A small image VAE, trained from scratch: 5600 steps.
Rows from block 8 of the decoder of a small image VAE, named by matrix and row number. Rows with one number belong to one channel. Each number is 200 + 40 x the weight over its row's rms, rounded and kept within 0 to 999. All counts start at 0.
After each channel's rows are labels from the 100 images, of 14976, where the channel reaches its highest value: "responds to" is what is common among them; "patch colour" is the nearest of a few named colours to the mean colour under the peak. Only what is clearly more common there than usual is listed. The data: seven-segment displays showing three digits. In brackets: how many of the 100, against the usual share in percent.
# convs1: first pointwise conv (decoder.decb.2.0.convs.1.weight, 48x48x1x1), inputs 0-47
# convs3: second pointwise conv (decoder.decb.2.0.convs.3.weight, 48x48x1x1, transposed), outputs 0-47

convs1.17,184,211,175,165,100,160,216,190,241,169,271,172,187,242,195,103,234,243,210,185,252,211,253,279,226,225,163,221,172,187,185,233,197,164,209,245,238,164,207,250,247,195,186,235,268,207,146,153
convs3.17,192,200,228,193,157,145,246,181,130,241,194,166,200,194,159,190,152,203,189,158,204,206,200,229,170,253,196,201,93,166,175,197,205,223,163,274,213,191,230,167,164,172,91,179,252,140,134,155
responds to: red glow (52 vs 17)
patch colour: red (52 vs 2.6)

convs1.41,143,173,197,221,136,204,207,187,174,224,142,248,199,209,225,303,174,254,282,292,226,184,176,168,206,133,177,216,157,267,221,183,178,165,181,173,173,253,228,184,217,157,205,181,138,249,195,199
convs3.41,216,195,148,195,155,92,207,216,184,182,162,145,241,175,187,254,259,166,133,147,239,183,186,236,212,170,221,210,207,200,240,214,153,215,165,173,105,189,201,175,199,178,221,141,213,298,236,234
responds to: amber glow (99 vs 16.3)
patch colour: yellow (83 vs 1.5)

convs1.47,170,208,192,203,116,244,240,200,137,190,236,202,217,207,237,151,187,259,194,311,282,197,227,171,235,221,233,147,191,220,179,185,160,131,192,281,149,188,214,187,228,154,170,216,223,210,176,143
convs3.47,214,247,143,192,182,178,139,205,193,234,223,190,211,219,229,232,173,296,161,198,191,233,143,188,177,175,216,217,245,179,177,242,150,60,175,183,239,238,215,302,199,200,170,215,234,231,206,198
responds to: red glow (100 vs 17); the digit 1 (58 vs 27.4); second digit: 1 (28 vs 10)
patch colour: red (100 vs 2.6)

convs1.38,166,149,129,177,183,214,281,196,226,223,267,256,135,185,228,243,190,151,145,161,156,189,166,172,175,241,199,179,175,165,257,193,190,177,155,211,155,246,313,198,230,146,218,190,185,224,176,209
convs3.38,222,217,231,199,215,259,212,260,172,236,217,191,255,229,171,187,223,210,182,236,253,252,239,214,235,157,231,204,159,202,309,126,188,235,201,127,184,168,244,262,191,186,211,191,195,303,228,246
responds to: dark on pale (79 vs 16.1)
patch colour: grey (64 vs 26)

convs1.32,193,227,199,199,177,230,167,168,221,179,187,204,212,211,154,239,214,265,189,276,250,199,133,210,169,205,166,185,167,225,210,196,191,158,194,245,157,196,181,282,260,162,199,302,192,331,218,194
convs3.32,264,248,157,196,154,172,157,221,217,199,222,188,234,181,219,148,150,190,182,300,185,184,199,229,234,185,200,208,277,174,146,221,198,214,268,162,238,200,201,165,213,219,194,269,184,317,250,163
responds to: red glow (73 vs 17)
patch colour: red (71 vs 2.6)

convs1.2,133,230,190,203,200,130,225,236,161,170,159,222,227,157,213,239,182,265,213,220,192,132,247,171,201,133,165,214,142,229,266,151,193,220,243,183,117,177,171,158,130,144,185,254,234,209,218,176
convs3.2,207,195,188,216,202,255,263,217,182,180,207,202,228,234,250,151,202,236,241,207,233,162,188,157,172,215,188,239,288,290,181,288,227,212,232,186,148,81,246,187,139,186,166,211,223,208,190,209
responds to: red glow (74 vs 17); the digit 2 (55 vs 27)
patch colour: red (71 vs 2.6)

convs1.34,242,221,186,224,209,172,186,245,169,211,183,201,181,205,218,218,179,107,239,141,195,164,205,265,158,180,198,167,228,234,210,164,120,328,181,242,175,224,161,209,228,228,114,221,180,137,184,182
convs3.34,190,196,193,198,179,213,210,201,191,221,224,281,168,242,201,142,209,231,235,179,193,227,111,172,156,187,230,186,228,190,170,168,257,95,174,228,284,241,166,276,208,212,264,216,149,128,212,207
responds to: blue glow (100 vs 16.8)
patch colour: cyan (100 vs 2.5)

convs1.9,197,288,151,233,173,177,180,204,233,155,229,158,299,176,145,184,196,287,224,150,276,194,205,172,143,188,219,205,182,166,207,193,216,179,152,254,172,189,167,230,134,266,187,186,192,213,175,255
convs3.9,188,174,286,281,208,84,174,151,189,281,222,222,200,148,185,218,152,157,179,236,205,210,204,130,220,194,190,225,162,235,175,242,182,203,214,203,173,252,273,130,184,194,201,223,226,193,205,235
responds to: white glow (94 vs 17.1); the digit 7 (57 vs 26.9); third digit: 1 (30 vs 10.3); second digit: 7 (28 vs 9.7)
patch colour: white (39 vs 4.3); pink (35 vs 6.4)

convs1.40,128,183,177,213,157,168,243,122,176,208,183,191,257,310,185,162,219,191,257,184,242,201,233,144,238,160,226,199,195,213,171,201,300,225,174,177,206,200,159,180,234,188,191,259,140,244,246,178
convs3.40,283,189,215,138,203,263,211,203,165,159,168,236,189,201,257,142,168,209,190,225,148,186,197,181,275,249,165,169,220,210,218,200,289,216,196,184,287,178,263,202,182,290,229,179,249,230,207,184
responds to: blue glow (60 vs 16.8)
patch colour: cyan (47 vs 2.5)

convs1.36,254,208,189,188,274,260,245,253,185,261,170,191,199,202,223,202,191,146,136,124,138,199,181,210,210,208,248,187,213,145,149,183,220,271,258,172,237,139,221,120,167,217,241,203,207,215,240,245
convs3.36,160,167,179,214,185,128,198,190,233,250,156,253,146,230,162,173,206,209,185,161,122,229,212,184,188,167,221,246,146,226,150,185,180,203,200,122,193,168,215,260,236,210,86,133,246,174,208,162
responds to: glare (71 vs 30); white glow (36 vs 17.1)
patch colour: white (78 vs 4.3)

convs1.11,198,200,239,215,170,203,150,252,198,211,208,183,174,200,223,272,184,207,157,214,247,95,228,168,184,280,191,194,143,258,234,197,115,220,219,235,113,149,191,140,184,229,165,260,219,173,183,200
convs3.11,202,207,198,276,215,175,239,215,246,198,204,76,249,104,161,179,152,147,159,177,220,290,251,199,201,183,195,222,141,229,191,227,202,236,186,222,163,271,218,209,227,164,194,176,189,226,202,230
responds to: green glow (36 vs 16.7)
patch colour: black (74 vs 15.6)

convs1.24,214,259,165,246,280,252,226,141,172,194,180,196,201,245,200,99,225,227,139,180,204,156,171,209,224,204,235,192,175,205,194,280,181,216,222,298,172,106,200,161,249,178,177,212,208,189,207,216
convs3.24,186,208,223,208,182,305,244,174,178,214,259,184,167,190,180,206,176,173,167,187,143,206,193,180,172,183,169,184,191,107,176,171,229,226,157,137,212,69,170,200,184,184,204,239,141,260,165,236
responds to: dark on pale (86 vs 16.1)
patch colour: black (54 vs 15.6)

convs1.28,168,154,190,213,176,269,201,234,199,189,215,194,170,188,215,221,144,119,213,217,195,197,223,151,209,186,162,248,129,251,200,208,139,320,218,207,184,195,279,111,147,223,175,193,237,214,174,178
convs3.28,205,210,186,182,236,218,169,109,196,216,186,242,220,132,156,237,215,73,168,188,186,186,178,135,203,237,230,219,141,138,217,144,203,162,243,170,212,180,150,126,220,222,175,141,203,169,199,193
responds to: green glow (99 vs 16.7)
patch colour: green (96 vs 8.2)

convs1.19,190,189,163,176,239,213,141,216,135,185,200,156,208,220,190,219,169,178,180,182,197,225,184,255,151,181,160,194,130,240,228,206,228,187,88,143,217,194,113,249,228,200,176,241,249,173,292,152
convs3.19,239,250,155,178,216,241,158,237,154,187,227,228,225,211,225,188,218,304,196,180,177,212,203,189,213,146,206,186,197,163,191,191,177,241,280,178,145,257,186,203,144,109,218,117,139,217,266,214
responds to: white glow (36 vs 17.1)
patch colour: grey (60 vs 26)

convs1.7,154,181,185,160,158,159,201,221,195,189,197,203,133,174,188,175,240,326,255,246,209,202,156,150,183,235,157,181,150,192,202,246,135,192,224,217,211,177,204,316,172,161,197,214,191,214,256,243
convs3.7,197,211,125,190,204,245,188,96,183,237,293,195,224,192,196,193,195,181,162,194,253,209,192,193,216,88,215,246,194,178,173,238,188,235,235,169,184,199,191,294,237,199,221,266,266,187,171,211
responds to: red glow (98 vs 17); third digit: 1 (34 vs 10.3)
patch colour: red (95 vs 2.6)

convs1.46,276,195,238,217,178,177,143,180,224,206,226,175,234,223,170,181,169,220,146,180,222,232,242,249,147,318,148,178,140,179,243,210,177,186,153,189,218,137,127,228,189,171,208,210,222,216,245,122
convs3.46,238,252,188,214,231,200,226,183,203,270,238,218,249,136,118,151,216,218,173,204,221,248,195,176,246,205,188,177,213,211,283,167,210,274,159,98,209,152,211,245,193,208,218,241,220,249,273,189
responds to: glare (96 vs 30)
patch colour: white (28 vs 4.3); yellow (27 vs 1.5)

convs1.14,170,240,191,180,175,274,175,173,191,169,185,217,173,184,307,312,195,246,224,219,226,220,161,218,239,239,230,200,178,196,215,183,219,165,206,317,169,189,240,220,274,197,181,200,182,248,223,238
convs3.14,183,180,191,221,238,271,258,232,276,200,200,176,162,243,245,215,256,190,219,213,211,245,247,222,173,179,266,199,187,180,256,213,174,155,168,203,200,141,186,272,249,183,179,204,174,68,231,201
responds to: amber glow (63 vs 16.3)
patch colour: yellow (43 vs 1.5)

convs1.6,189,214,114,138,256,215,265,195,164,204,199,289,212,287,217,176,162,167,168,218,236,310,171,245,245,131,195,211,182,197,234,207,224,187,158,207,155,177,221,214,212,215,151,235,222,181,223,190
convs3.6,201,202,158,162,188,164,215,223,176,158,154,207,201,143,263,253,204,166,212,186,177,241,182,238,221,246,213,229,195,200,206,285,139,242,209,255,327,263,179,208,166,199,149,273,189,216,211,160
responds to: amber glow (63 vs 16.3)
patch colour: yellow (62 vs 1.5)

convs1.10,232,251,269,215,236,115,201,300,172,195,172,199,237,218,225,289,189,171,184,206,213,319,236,210,194,196,232,203,215,216,195,220,252,277,207,213,190,200,183,152,214,161,215,164,150,211,162,196
convs3.10,182,210,209,218,187,240,141,257,149,169,198,189,139,278,213,280,223,221,198,286,210,115,206,159,232,113,238,204,232,182,212,135,197,177,253,174,138,157,224,221,212,223,230,169,222,208,217,195
responds to: blue glow (92 vs 16.8); first digit: 1 (27 vs 10.4)
patch colour: cyan (85 vs 2.5)

convs1.0,240,253,212,194,129,231,199,176,181,211,206,269,260,334,189,205,188,206,158,171,233,244,182,260,189,157,203,207,276,182,157,168,180,214,140,160,262,222,207,261,218,213,204,222,219,190,167,240
convs3.0,158,178,274,253,245,261,194,218,251,191,229,205,194,238,228,203,223,276,205,191,246,216,196,210,186,165,271,193,217,224,202,231,171,230,239,274,236,324,182,262,235,175,212,224,217,209,262,227
responds to: dark on pale (87 vs 16.1)
patch colour: grey (65 vs 26)

convs1.12,283,145,204,257,295,236,229,202,234,220,210,222,192,186,191,295,239,166,192,185,230,190,239,131,183,224,282,221,185,222,226,198,136,234,193,221,200,171,201,122,120,225,229,188,190,181,204,190
convs3.12,158,211,190,160,114,220,146,159,156,212,163,234,193,231,230,145,198,238,201,176,186,247,159,106,196,221,210,171,226,140,219,187,174,135,184,229,212,242,220,238,168,208,114,136,201,132,219,148
responds to: glare (99 vs 30); green glow (96 vs 16.7)
patch colour: cyan (93 vs 2.5)

convs1.26,56,213,161,209,146,157,179,235,187,171,189,274,301,198,219,205,190,238,179,141,210,199,162,188,184,179,202,135,204,212,187,224,277,198,224,216,228,234,247,219,196,231,259,184,234,223,210,208
convs3.26,117,213,156,205,246,143,132,174,161,208,223,160,188,257,187,220,192,278,218,251,191,211,219,237,226,270,181,167,140,166,225,121,199,275,228,152,231,222,216,161,217,203,130,185,219,167,217,233
responds to: white glow (42 vs 17.1)
patch colour: white (42 vs 4.3); cyan (27 vs 2.5)

convs1.22,198,193,247,248,211,217,132,210,184,215,262,158,206,170,182,197,229,187,221,200,261,171,195,149,197,184,147,163,224,241,220,197,71,214,232,185,107,177,134,222,162,165,202,231,281,192,208,160
convs3.22,171,162,177,175,218,168,190,192,173,257,231,276,109,149,181,222,212,183,216,145,184,137,180,222,199,273,208,226,217,210,195,201,192,204,210,179,284,117,195,154,283,177,173,245,210,156,129,209
responds to: white glow (98 vs 17.1)
patch colour: brown (69 vs 26.5)

convs1.42,183,180,240,241,252,260,155,208,190,199,233,173,205,161,234,210,208,260,310,308,237,209,216,182,194,198,223,231,201,214,215,177,212,134,177,206,209,156,78,145,203,161,187,183,182,211,187,197
convs3.42,174,201,273,218,221,366,249,248,196,245,218,241,142,217,187,177,234,238,198,180,177,186,179,234,222,179,236,201,217,168,182,179,178,194,129,255,185,205,214,215,212,212,216,188,197,281,172,149
responds to: amber glow (100 vs 16.3)
patch colour: yellow (56 vs 1.5); orange (35 vs 1.5)